A small sound classifier, trained from scratch.
Training: muon at rate 0.0074, held-out accuracy 99%.
Rows from block 11 of a small sound classifier, named by matrix and row number. Rows with one number belong to one channel. Each number is 200 + 20 x the weight over its row's rms, rounded and kept within 0 to 999. All counts start at 0.
After each channel's rows are labels from the 100 clips, of 14848, where the channel reaches its highest value: "strongest on" is what is common among them; "loudest" is the band of the loudest frequency at the time of the peak. Only what is clearly more common there than usual is listed. The data: simulated sounds of rotating machines with and without faults. In brackets: how many of the 100, against the usual share in percent.
# convs1: first pointwise conv (model.blocks.11.convs.1.weight, 128x128x1), inputs 0-127
# convs3: second pointwise conv (model.blocks.11.convs.3.weight, 128x128x1, transposed), outputs 0-127

convs1.87,193,169,217,219,202,211,163,207,198,235,224,209,196,201,189,201,183,207,195,179,197,242,218,174,205,198,216,170,195,260,186,212,179,193,219,203,190,206,205,193,224,176,226,222,218,186,191,156,195,185,188,159,211,217,213,196,204,196,214,194,189,177,237,216,192,220,218,212,204,181,158,197,219,224,206,211,178,201,223,194,214,174,206,220,205,215,199,219,190,207,184,182,199,205,195,216,160,197,188,198,188,199,232,217,209,210,158,170,174,155,164,177,198,203,223,174,170,176,186,157,173,211,185,203,206,168,221,198
convs3.87,181,204,193,213,190,223,162,234,215,234,185,200,199,194,194,175,199,183,218,154,209,210,169,218,200,186,221,183,208,201,205,222,176,184,190,179,176,199,213,219,196,218,177,161,165,229,199,204,180,207,201,186,248,168,190,195,225,203,199,202,188,204,170,210,223,183,197,198,173,177,200,221,211,169,194,207,203,201,199,197,199,216,204,195,184,178,183,209,231,208,221,180,211,183,221,175,161,194,230,163,233,200,187,195,189,184,177,171,165,224,176,203,191,188,220,165,164,209,218,217,212,258,205,222,202,189,190,178
strongest on: turbine (72 vs 12.8); speed: fast (63 vs 33.6); speeding up (60 vs 33.9)
loudest: 2000 to 4000 Hz (43 vs 10.5); 250 to 500 Hz (30 vs 10.5)

convs1.1,217,181,170,199,203,178,194,215,197,171,220,201,201,178,173,174,234,197,176,206,167,217,155,230,198,174,236,173,183,164,230,185,211,150,208,196,202,212,218,165,213,195,219,196,205,206,201,182,203,204,205,199,217,184,206,194,181,230,169,213,171,216,215,189,178,199,214,159,210,184,218,190,184,209,204,209,190,202,219,193,205,211,195,199,222,225,204,170,241,182,223,233,188,223,178,224,220,209,164,241,202,226,181,195,187,220,187,190,161,220,223,196,173,188,188,206,194,231,201,194,195,198,213,190,232,161,197,211
convs3.1,214,238,176,204,191,211,184,186,184,214,200,212,179,222,206,201,202,184,266,192,221,210,188,191,221,189,194,189,174,200,188,218,208,209,194,192,215,195,232,207,166,187,179,147,241,213,229,155,211,176,227,240,242,207,189,186,215,179,208,178,192,195,217,232,198,195,176,176,207,193,201,188,190,210,207,169,199,188,216,195,216,195,227,180,213,176,220,198,190,210,222,177,211,198,225,244,206,206,216,224,193,213,199,226,185,215,220,187,226,196,227,172,238,184,198,203,154,189,217,213,214,229,171,206,190,204,201,198
strongest on: conveyor (69 vs 12.4)
loudest: 250 to 500 Hz (29 vs 10.5)

convs1.16,184,197,198,190,203,206,157,203,232,214,194,186,196,212,230,175,157,182,189,192,201,188,191,173,168,186,199,189,192,199,179,175,166,215,192,172,177,206,182,159,228,190,218,204,221,174,228,165,197,172,206,215,144,167,217,221,242,189,207,181,203,200,188,203,184,223,180,185,186,203,203,198,234,175,221,236,186,174,193,204,216,202,183,201,198,208,194,178,218,179,193,204,196,185,217,220,212,233,200,191,153,196,160,199,202,195,204,204,182,221,225,165,199,229,206,173,220,182,220,204,216,172,177,207,222,195,224,206
convs3.16,170,191,223,215,189,188,190,207,212,210,192,194,170,216,183,174,202,214,193,183,175,210,204,159,192,234,182,215,209,187,157,166,209,212,217,227,207,194,211,175,178,191,223,215,200,216,203,177,223,177,194,188,220,212,192,213,199,193,225,177,188,177,207,192,157,183,179,184,166,207,178,189,202,234,205,201,165,219,197,242,168,187,212,175,210,188,183,243,194,169,209,203,206,184,201,199,173,220,178,219,221,193,187,203,206,192,227,228,215,190,197,154,186,180,180,161,172,201,196,217,216,220,203,212,161,179,172,241
strongest on: turbine (73 vs 12.8); speed: fast (65 vs 33.6); speeding up (62 vs 33.9)
loudest: 2000 to 4000 Hz (43 vs 10.5); 250 to 500 Hz (31 vs 10.5)

convs1.61,204,184,195,163,176,186,213,202,161,227,188,203,179,194,189,206,221,170,215,206,187,217,222,187,208,166,227,209,199,203,161,213,202,190,207,177,266,223,221,149,196,199,189,206,167,217,215,206,201,187,238,221,200,191,182,203,195,213,240,200,178,214,142,215,207,174,190,207,226,211,206,218,191,180,195,198,180,208,221,204,212,194,178,168,206,216,228,195,200,193,169,213,189,192,205,220,202,205,210,189,181,186,244,207,249,208,200,218,199,203,189,225,204,214,188,212,188,187,211,180,180,199,176,220,232,188,174,163
convs3.61,205,213,178,212,215,206,226,195,180,203,192,193,195,211,200,184,184,222,203,189,198,186,202,155,194,196,182,183,205,193,200,195,185,191,227,214,166,196,218,211,176,195,199,181,200,195,216,198,207,208,205,202,214,181,249,215,160,226,167,185,198,207,211,200,178,181,190,209,200,185,214,193,205,177,209,161,171,201,178,184,201,226,187,206,146,194,186,182,180,202,167,210,191,237,176,183,219,205,189,231,141,180,201,156,171,216,190,196,219,191,225,211,227,156,190,179,220,163,198,230,259,188,229,199,204,197,203,187
strongest on: conveyor (92 vs 12.4); speed: slow (75 vs 33.2)
loudest: 1000 to 2000 Hz (47 vs 14.2)

convs1.12,199,188,210,211,186,207,178,214,209,247,231,185,214,216,223,170,198,179,171,211,198,218,216,226,224,194,195,254,197,179,212,218,223,213,187,209,204,231,182,190,213,179,219,198,189,219,174,197,191,202,193,236,194,196,186,185,178,154,220,184,207,185,169,211,220,258,184,191,178,186,202,176,219,179,148,199,198,239,217,217,226,206,193,180,235,240,199,186,198,190,217,181,225,183,200,218,219,188,203,205,174,193,208,234,196,209,187,207,212,210,224,195,203,189,177,213,200,170,222,245,205,208,230,198,202,212,200,214
convs3.12,218,179,203,234,193,171,182,183,226,218,198,211,196,222,166,210,211,219,180,162,204,249,164,233,205,215,189,208,179,207,208,177,209,218,205,234,212,224,223,234,196,200,184,188,189,184,165,168,162,153,162,210,178,203,223,173,173,193,220,218,187,184,202,206,175,194,187,221,216,223,220,200,188,160,199,194,186,161,200,179,212,171,186,189,219,176,206,202,243,196,218,185,204,197,205,184,165,189,193,211,234,212,197,183,213,207,198,202,219,209,199,165,177,197,215,218,195,202,201,202,216,218,180,203,176,172,179,205
strongest on: turbine (71 vs 12.8); speed: fast (67 vs 33.6); gearbox (29 vs 12.4)
loudest: 2000 to 4000 Hz (40 vs 10.5); 250 to 500 Hz (34 vs 10.5)

convs1.76,210,193,196,187,191,220,220,184,237,205,179,198,204,192,241,198,202,194,206,204,261,188,200,180,230,223,237,189,211,227,204,150,192,208,205,245,222,182,198,194,201,206,175,162,173,221,211,167,175,193,200,212,190,227,208,202,205,195,200,204,210,214,213,181,209,195,205,189,211,207,224,218,186,214,181,212,185,215,212,202,208,201,222,166,180,189,186,217,204,202,218,189,192,241,196,182,188,203,232,147,207,205,214,211,225,207,150,216,221,203,215,218,216,205,217,186,246,174,201,185,174,166,208,166,215,160,197,201
convs3.76,191,193,196,194,195,172,209,150,214,185,187,199,226,180,193,218,173,168,205,221,163,183,213,171,213,173,210,215,160,194,200,189,165,197,215,202,216,181,208,196,200,192,200,157,238,199,200,194,198,202,207,203,163,186,210,194,188,249,188,186,205,227,233,181,231,211,214,204,189,216,204,212,185,219,194,189,223,231,223,183,192,211,218,249,176,229,183,195,190,205,172,197,247,237,206,179,191,182,169,183,200,206,235,208,186,195,196,218,173,177,230,204,225,232,211,184,210,174,209,185,174,193,205,232,190,196,198,192
strongest on: turbine (72 vs 12.8); speed: fast (68 vs 33.6)
loudest: 2000 to 4000 Hz (46 vs 10.5); 250 to 500 Hz (33 vs 10.5)

convs1.10,194,218,199,202,195,221,221,209,227,211,186,205,200,170,177,223,191,205,163,224,199,182,189,177,197,226,215,225,201,204,236,223,205,192,219,161,203,151,216,199,194,200,202,190,192,214,214,210,209,195,221,204,220,211,184,218,203,193,197,235,137,216,199,190,213,188,186,168,198,197,152,175,188,204,220,162,209,245,232,204,212,181,197,225,189,180,205,218,239,194,212,205,217,201,201,220,192,203,196,207,229,178,170,196,203,173,204,195,138,203,194,216,184,205,215,223,217,162,206,205,162,200,192,178,206,165,194,220
convs3.10,211,189,223,220,189,214,208,204,236,175,191,195,182,190,199,201,201,209,161,192,180,209,189,210,196,182,196,185,177,232,196,224,227,234,181,173,217,175,183,204,235,224,186,182,208,182,205,230,198,224,173,251,184,187,189,208,211,215,218,232,209,198,198,154,203,189,199,218,182,209,235,176,200,148,232,185,194,203,170,218,191,219,198,167,241,204,184,229,173,206,207,188,198,188,204,223,192,189,193,182,249,151,170,221,207,203,194,213,213,201,186,184,195,206,177,222,203,217,227,197,211,194,204,207,180,226,233,194
strongest on: conveyor (83 vs 12.4); speed: slow (81 vs 33.2)
loudest: 250 to 500 Hz (26 vs 10.5)

convs1.95,197,171,206,197,192,203,194,193,210,188,207,241,190,170,215,197,194,207,174,230,203,184,190,178,207,214,173,193,175,164,184,173,167,205,206,165,209,219,235,158,193,176,199,180,211,182,228,204,187,197,199,238,209,198,217,174,175,235,221,168,225,189,140,193,201,226,218,206,221,207,224,197,207,177,175,177,226,219,217,196,220,217,203,245,183,213,200,194,236,210,233,199,193,181,203,171,199,179,165,182,206,178,232,205,210,199,186,191,197,223,193,209,204,188,168,217,231,221,189,164,206,201,197,182,217,198,214,202
convs3.95,237,207,226,184,227,202,202,170,199,205,220,190,209,236,226,192,205,200,223,184,218,222,182,242,187,232,220,192,186,191,231,199,200,220,206,159,236,229,201,225,254,192,205,177,193,177,226,198,173,159,236,201,216,218,218,207,189,175,198,234,215,192,180,191,223,205,189,205,176,215,253,169,217,169,217,194,200,173,179,201,166,254,192,192,188,193,175,190,212,200,204,174,186,203,175,200,196,211,190,230,201,201,201,202,189,206,212,203,200,200,211,215,206,192,209,201,205,225,214,166,197,198,216,180,209,238,201,200
strongest on: conveyor (37 vs 12.4)
loudest: 250 to 500 Hz (35 vs 10.5)

convs1.48,191,193,154,196,221,171,148,207,240,197,189,188,218,199,200,207,205,209,207,192,173,201,213,194,198,223,184,213,215,215,222,187,163,257,201,178,206,203,162,211,223,268,204,157,208,213,208,186,214,204,213,183,165,202,179,192,205,199,200,187,197,201,221,203,200,203,199,200,194,206,201,198,185,179,184,192,194,193,122,197,189,185,202,206,198,197,214,192,178,173,203,187,196,200,205,191,188,206,199,196,204,199,191,207,205,184,117,215,188,192,192,211,183,159,209,208,198,185,194,191,184,183,204,199,198,226,205,226
convs3.48,199,177,181,242,173,174,214,189,217,165,177,217,225,184,214,224,241,236,241,203,182,194,207,176,175,218,220,178,187,173,224,201,229,168,174,191,218,173,217,178,210,179,231,213,223,187,205,230,213,186,189,180,204,180,195,177,213,217,185,216,213,230,209,215,214,219,229,178,159,217,200,210,181,226,165,222,223,217,177,193,190,215,212,214,189,216,227,207,202,219,230,193,222,188,180,207,218,217,191,195,212,188,215,209,185,190,189,179,196,186,216,235,217,216,222,203,194,186,174,183,195,178,196,181,230,173,191,227
strongest on: turbine (74 vs 12.8); speed: fast (69 vs 33.6)
loudest: 2000 to 4000 Hz (48 vs 10.5); 250 to 500 Hz (30 vs 10.5)

convs1.123,174,173,197,194,188,206,191,188,200,229,189,219,197,212,167,175,177,197,207,194,188,189,200,219,191,180,203,181,191,202,209,178,211,155,194,202,214,166,221,199,197,217,181,265,200,185,212,216,177,237,211,223,198,198,195,188,213,192,164,126,229,214,198,180,215,183,204,197,216,239,150,221,167,208,195,208,202,223,202,180,217,207,174,191,202,207,167,185,196,197,225,217,232,225,209,199,192,208,189,199,161,211,182,212,192,193,198,150,207,197,188,164,198,216,180,199,224,236,212,216,214,212,180,204,188,207,203,205
convs3.123,220,244,204,217,208,200,210,176,183,204,186,201,231,207,176,203,174,220,216,193,168,184,193,207,210,210,216,174,203,199,184,189,226,207,199,185,200,193,193,162,221,170,168,180,185,209,205,192,189,219,199,262,219,180,198,210,172,218,217,189,171,180,214,200,190,174,210,177,192,157,188,196,183,203,183,214,189,190,190,186,217,208,201,174,174,199,282,182,206,219,212,204,197,206,208,209,202,151,221,193,187,202,208,164,155,228,224,197,173,222,194,240,193,193,191,193,201,189,173,214,203,186,171,198,185,192,209,199
strongest on: conveyor (79 vs 12.4); state: normal (72 vs 45.2); speed: slow (64 vs 33.2)
loudest: 1000 to 2000 Hz (40 vs 14.2)

convs1.78,191,203,187,206,178,202,152,210,206,136,187,202,198,198,179,207,193,186,198,214,185,205,209,178,199,184,196,227,181,217,192,229,243,163,179,156,181,190,205,253,217,221,203,190,188,220,229,183,204,197,217,194,164,199,220,238,189,201,213,166,191,223,197,167,212,208,157,228,198,212,202,231,211,182,181,181,187,192,207,199,183,207,218,228,212,191,177,218,205,215,255,216,184,190,208,202,203,193,219,212,204,228,194,173,211,202,188,191,229,190,211,196,195,163,228,202,201,242,224,203,183,219,183,214,193,195,197,195
convs3.78,222,189,225,223,184,213,185,158,198,181,184,178,212,179,221,205,200,210,207,218,226,198,182,205,160,206,206,213,252,195,216,192,198,186,200,201,221,197,163,185,169,232,215,209,179,204,180,221,227,204,178,172,241,212,195,203,236,156,213,201,201,212,226,176,211,180,172,227,182,170,203,245,189,192,210,208,180,204,194,203,201,245,186,206,178,203,215,211,235,176,181,185,193,193,234,221,206,183,178,192,223,237,194,214,213,198,206,193,206,195,209,195,211,191,233,209,200,220,194,188,218,234,205,164,174,197,175,235
strongest on: turbine (74 vs 12.8); speed: fast (66 vs 33.6)
loudest: 2000 to 4000 Hz (47 vs 10.5); 250 to 500 Hz (28 vs 10.5)

convs1.31,222,140,187,156,206,174,200,195,175,227,208,193,189,184,234,224,198,198,196,204,218,216,197,195,175,200,224,199,195,192,194,199,200,182,215,214,201,203,181,210,180,197,218,283,212,191,192,225,213,214,199,196,218,197,211,204,217,237,184,163,180,218,264,173,218,198,212,217,188,229,136,254,194,217,206,201,202,228,217,217,205,205,182,210,208,198,179,217,193,214,196,198,200,219,223,184,207,186,230,193,208,202,205,199,186,212,201,183,193,202,197,223,197,196,238,188,211,176,187,187,185,209,200,197,222,209,212,193
convs3.31,190,187,177,234,193,189,198,188,145,198,176,198,190,199,210,221,212,200,188,233,159,171,205,199,172,189,210,196,212,184,196,200,212,207,213,193,208,180,211,232,176,206,192,193,183,180,221,177,209,201,208,193,181,206,199,179,201,237,177,188,197,201,216,169,196,194,221,176,173,182,229,215,167,200,207,198,229,169,199,195,163,225,223,164,182,216,243,189,217,220,211,171,202,152,205,188,214,213,219,188,199,191,184,182,208,182,174,223,182,195,179,174,188,235,202,151,186,212,187,174,210,187,158,183,167,193,227,186
strongest on: conveyor (74 vs 12.4); state: normal (73 vs 45.2); speed: slow (69 vs 33.2)
loudest: 1000 to 2000 Hz (34 vs 14.2)

convs1.13,188,241,210,199,192,203,218,247,180,196,247,204,218,193,221,202,211,186,179,177,183,213,173,222,235,204,188,169,199,162,171,220,203,193,205,203,218,178,202,219,192,203,190,197,184,228,210,213,170,181,174,195,191,162,210,203,216,200,177,179,193,208,173,187,217,200,199,203,205,162,202,189,212,232,207,210,204,212,221,233,151,181,208,207,227,202,206,202,204,158,166,192,195,193,161,157,188,205,180,171,173,201,202,190,203,200,185,181,212,202,194,193,180,194,261,211,205,203,213,220,166,211,188,190,203,230,235,190
convs3.13,186,213,206,165,193,195,161,230,204,193,245,181,187,192,204,205,210,194,227,187,176,193,181,188,201,199,214,155,184,216,180,183,214,200,236,217,219,174,226,198,217,215,202,193,170,192,239,221,177,181,187,191,190,217,202,200,181,180,171,204,175,220,184,212,186,220,229,215,158,173,186,177,173,215,195,182,209,197,209,210,202,205,231,203,225,210,200,201,163,190,216,204,226,180,168,233,217,164,202,233,190,158,192,229,224,229,214,213,184,191,200,184,188,245,213,199,207,183,204,244,223,196,216,187,221,207,192,185
strongest on: conveyor (53 vs 12.4); turbine (36 vs 12.8)
loudest: 250 to 500 Hz (31 vs 10.5)

convs1.26,187,180,194,230,187,219,189,199,189,186,209,180,189,196,181,197,198,171,206,189,199,221,223,198,221,160,214,217,163,208,203,220,241,232,149,183,215,197,171,215,210,211,181,202,202,226,225,183,241,220,220,205,225,229,207,202,205,220,217,187,202,222,193,204,201,220,171,205,162,146,225,221,208,218,200,202,183,206,204,175,175,222,204,193,209,191,223,205,192,149,204,153,202,163,194,213,172,166,223,196,214,224,217,203,232,205,192,185,213,193,153,200,211,188,205,208,220,189,188,194,213,202,215,187,194,230,198,175
convs3.26,197,197,190,191,194,194,184,191,212,170,187,214,224,199,161,224,185,192,227,186,230,220,173,179,190,189,187,206,178,227,197,170,176,205,227,190,181,200,192,226,179,233,192,199,203,181,170,167,175,170,164,227,213,225,246,229,173,218,208,180,225,167,186,185,202,193,182,168,226,160,203,201,197,200,207,203,210,202,196,229,222,198,245,193,222,251,195,211,177,179,200,211,185,198,193,230,201,178,197,213,194,182,227,172,191,229,183,202,221,198,176,218,208,216,207,218,208,174,192,205,199,208,229,249,203,191,213,192
strongest on: turbine (77 vs 12.8); speed: fast (70 vs 33.6)
loudest: 2000 to 4000 Hz (46 vs 10.5); 250 to 500 Hz (31 vs 10.5)

convs1.37,230,176,160,232,190,224,168,193,230,205,205,192,208,190,214,200,212,210,210,201,247,188,171,199,247,215,193,221,177,202,212,201,191,200,199,205,228,206,232,209,186,190,206,216,205,234,167,178,179,234,204,198,245,251,177,205,195,249,214,176,224,204,203,185,192,198,196,215,194,194,176,213,202,162,181,206,196,184,229,195,224,196,190,212,218,217,234,196,216,159,193,200,215,224,198,205,208,218,232,227,222,216,191,207,203,199,165,198,190,210,198,195,156,218,182,163,176,223,200,208,230,220,211,199,197,208,206,200
convs3.37,208,198,182,152,191,207,184,189,249,203,176,210,216,190,220,208,197,228,185,201,186,187,176,165,186,234,171,155,208,192,209,212,200,171,204,179,220,189,198,177,210,193,190,206,207,188,184,193,172,200,195,192,167,189,229,172,185,194,165,180,203,215,181,224,205,212,220,206,205,211,188,240,211,231,212,192,191,212,200,203,183,232,177,193,204,238,209,235,155,235,168,191,224,195,183,187,233,186,163,166,204,214,159,218,187,197,164,198,195,181,228,196,201,205,225,203,214,170,198,211,188,182,222,195,208,188,180,214
strongest on: turbine (74 vs 12.8); speed: fast (69 vs 33.6)
loudest: 2000 to 4000 Hz (46 vs 10.5); 250 to 500 Hz (32 vs 10.5)

convs1.42,226,202,189,227,192,180,193,200,244,166,194,205,183,218,204,180,189,188,224,186,221,203,226,202,212,170,176,235,207,221,199,213,213,249,200,207,194,182,204,201,216,226,236,223,205,185,211,193,208,208,180,213,216,171,197,188,202,222,234,209,224,217,229,227,227,212,216,221,196,183,213,201,200,166,225,201,206,231,169,165,238,204,204,173,167,258,198,216,213,193,219,211,207,198,194,212,208,187,231,188,199,196,196,252,202,195,161,202,226,174,193,206,181,182,196,223,230,178,200,194,238,189,200,191,216,216,212,211
convs3.42,180,225,201,211,221,199,202,216,188,220,191,210,203,230,161,189,171,214,165,189,231,219,203,204,201,204,154,221,213,212,173,234,217,196,211,206,199,201,201,198,172,227,185,202,206,172,217,196,195,187,210,185,188,180,183,189,202,193,209,202,168,198,171,197,198,196,188,225,188,211,203,195,202,239,189,205,168,192,216,178,215,217,207,209,209,189,187,169,174,192,147,233,234,262,240,183,185,199,202,238,183,211,164,192,243,190,228,199,213,213,201,204,213,188,245,192,171,180,221,200,214,190,212,190,206,225,196,171
strongest on: turbine (75 vs 12.8); speed: fast (70 vs 33.6)
loudest: 2000 to 4000 Hz (45 vs 10.5); 250 to 500 Hz (32 vs 10.5)

convs1.121,164,201,160,216,179,186,189,225,182,225,184,210,214,203,216,198,208,212,191,210,182,192,194,177,184,186,229,211,169,212,217,208,198,193,220,194,189,236,235,136,222,200,211,214,242,210,180,163,208,172,222,203,175,209,199,208,236,187,177,197,212,206,232,196,200,206,213,210,221,206,164,200,187,223,201,194,210,209,199,182,220,231,249,185,255,199,213,168,193,191,204,192,237,189,202,205,195,155,230,199,170,189,184,198,212,192,218,196,185,226,181,197,176,188,171,193,218,180,197,194,221,217,200,194,194,197,236,209
convs3.121,176,179,210,164,217,165,154,225,191,228,211,186,215,172,201,206,199,204,160,212,208,219,200,207,205,220,169,175,216,190,175,194,181,173,220,181,175,222,221,197,198,217,217,229,202,182,180,226,176,204,183,206,204,195,207,193,185,198,194,196,198,190,229,185,223,225,186,194,160,182,187,224,174,188,170,220,241,173,204,189,194,217,209,183,187,217,193,214,185,208,193,199,235,193,186,181,154,201,166,203,208,234,195,202,192,195,191,202,196,171,213,202,202,239,196,203,172,225,182,133,173,197,214,203,239,200,197,202
strongest on: conveyor (89 vs 12.4)
loudest: 1000 to 2000 Hz (43 vs 14.2)

convs1.64,210,203,178,211,182,180,179,195,216,199,204,205,218,215,203,257,178,210,219,213,219,230,199,203,180,217,213,203,221,213,187,206,223,172,202,221,195,227,195,202,234,194,211,191,193,203,227,204,188,217,207,215,183,147,239,221,200,224,197,184,217,183,184,203,148,201,170,239,189,197,204,224,185,228,183,155,178,178,179,186,231,184,190,182,174,197,199,228,196,189,218,212,206,171,178,188,239,180,193,162,233,198,239,225,208,218,190,199,216,201,242,183,173,214,205,199,225,208,182,175,200,212,191,191,196,174,194,192
convs3.64,235,206,201,235,220,220,192,218,190,201,166,239,214,197,208,215,182,204,182,199,196,179,206,162,169,184,226,222,235,194,200,182,191,161,194,205,198,207,200,210,207,186,181,218,216,202,212,218,187,193,189,217,240,235,194,220,209,207,224,192,201,234,167,213,167,171,216,215,196,169,197,192,223,238,195,154,187,218,163,224,236,183,201,176,214,208,225,197,210,209,185,216,227,229,204,235,195,188,212,207,183,204,142,199,205,181,193,183,188,212,206,176,197,211,198,180,211,203,217,214,181,184,229,219,185,222,205,170
strongest on: turbine (79 vs 12.8); speed: fast (69 vs 33.6); speeding up (64 vs 33.9)
loudest: 2000 to 4000 Hz (50 vs 10.5); 250 to 500 Hz (27 vs 10.5)

convs1.107,192,214,158,202,188,172,176,179,219,195,195,209,174,172,216,205,185,150,228,229,208,199,234,232,202,177,191,200,190,196,197,201,179,190,225,198,189,147,189,199,219,232,206,184,203,185,226,185,201,207,192,211,182,164,184,216,211,233,208,163,155,189,179,228,212,204,195,189,188,182,199,198,216,176,221,189,189,204,231,181,206,221,191,178,191,215,222,171,217,179,198,183,201,209,238,188,170,178,171,226,169,212,197,254,192,186,170,204,231,214,214,181,195,228,201,224,196,196,192,189,229,212,207,215,183,205,209,213
convs3.107,180,194,198,208,196,183,237,161,210,208,203,212,200,202,183,196,180,221,192,223,191,164,209,175,186,182,218,210,189,215,211,206,218,222,188,183,199,195,210,184,210,211,202,209,190,194,185,182,252,183,180,184,173,167,201,175,210,211,187,215,207,196,237,197,227,212,200,198,185,206,222,220,203,193,199,196,202,207,151,213,171,204,235,223,166,200,187,201,176,189,191,207,253,213,169,169,190,175,164,195,187,159,226,240,190,232,181,210,183,153,206,210,205,244,211,220,201,199,204,184,194,209,192,169,174,191,159,210
strongest on: turbine (74 vs 12.8); speed: fast (70 vs 33.6)
loudest: 2000 to 4000 Hz (51 vs 10.5); 250 to 500 Hz (31 vs 10.5)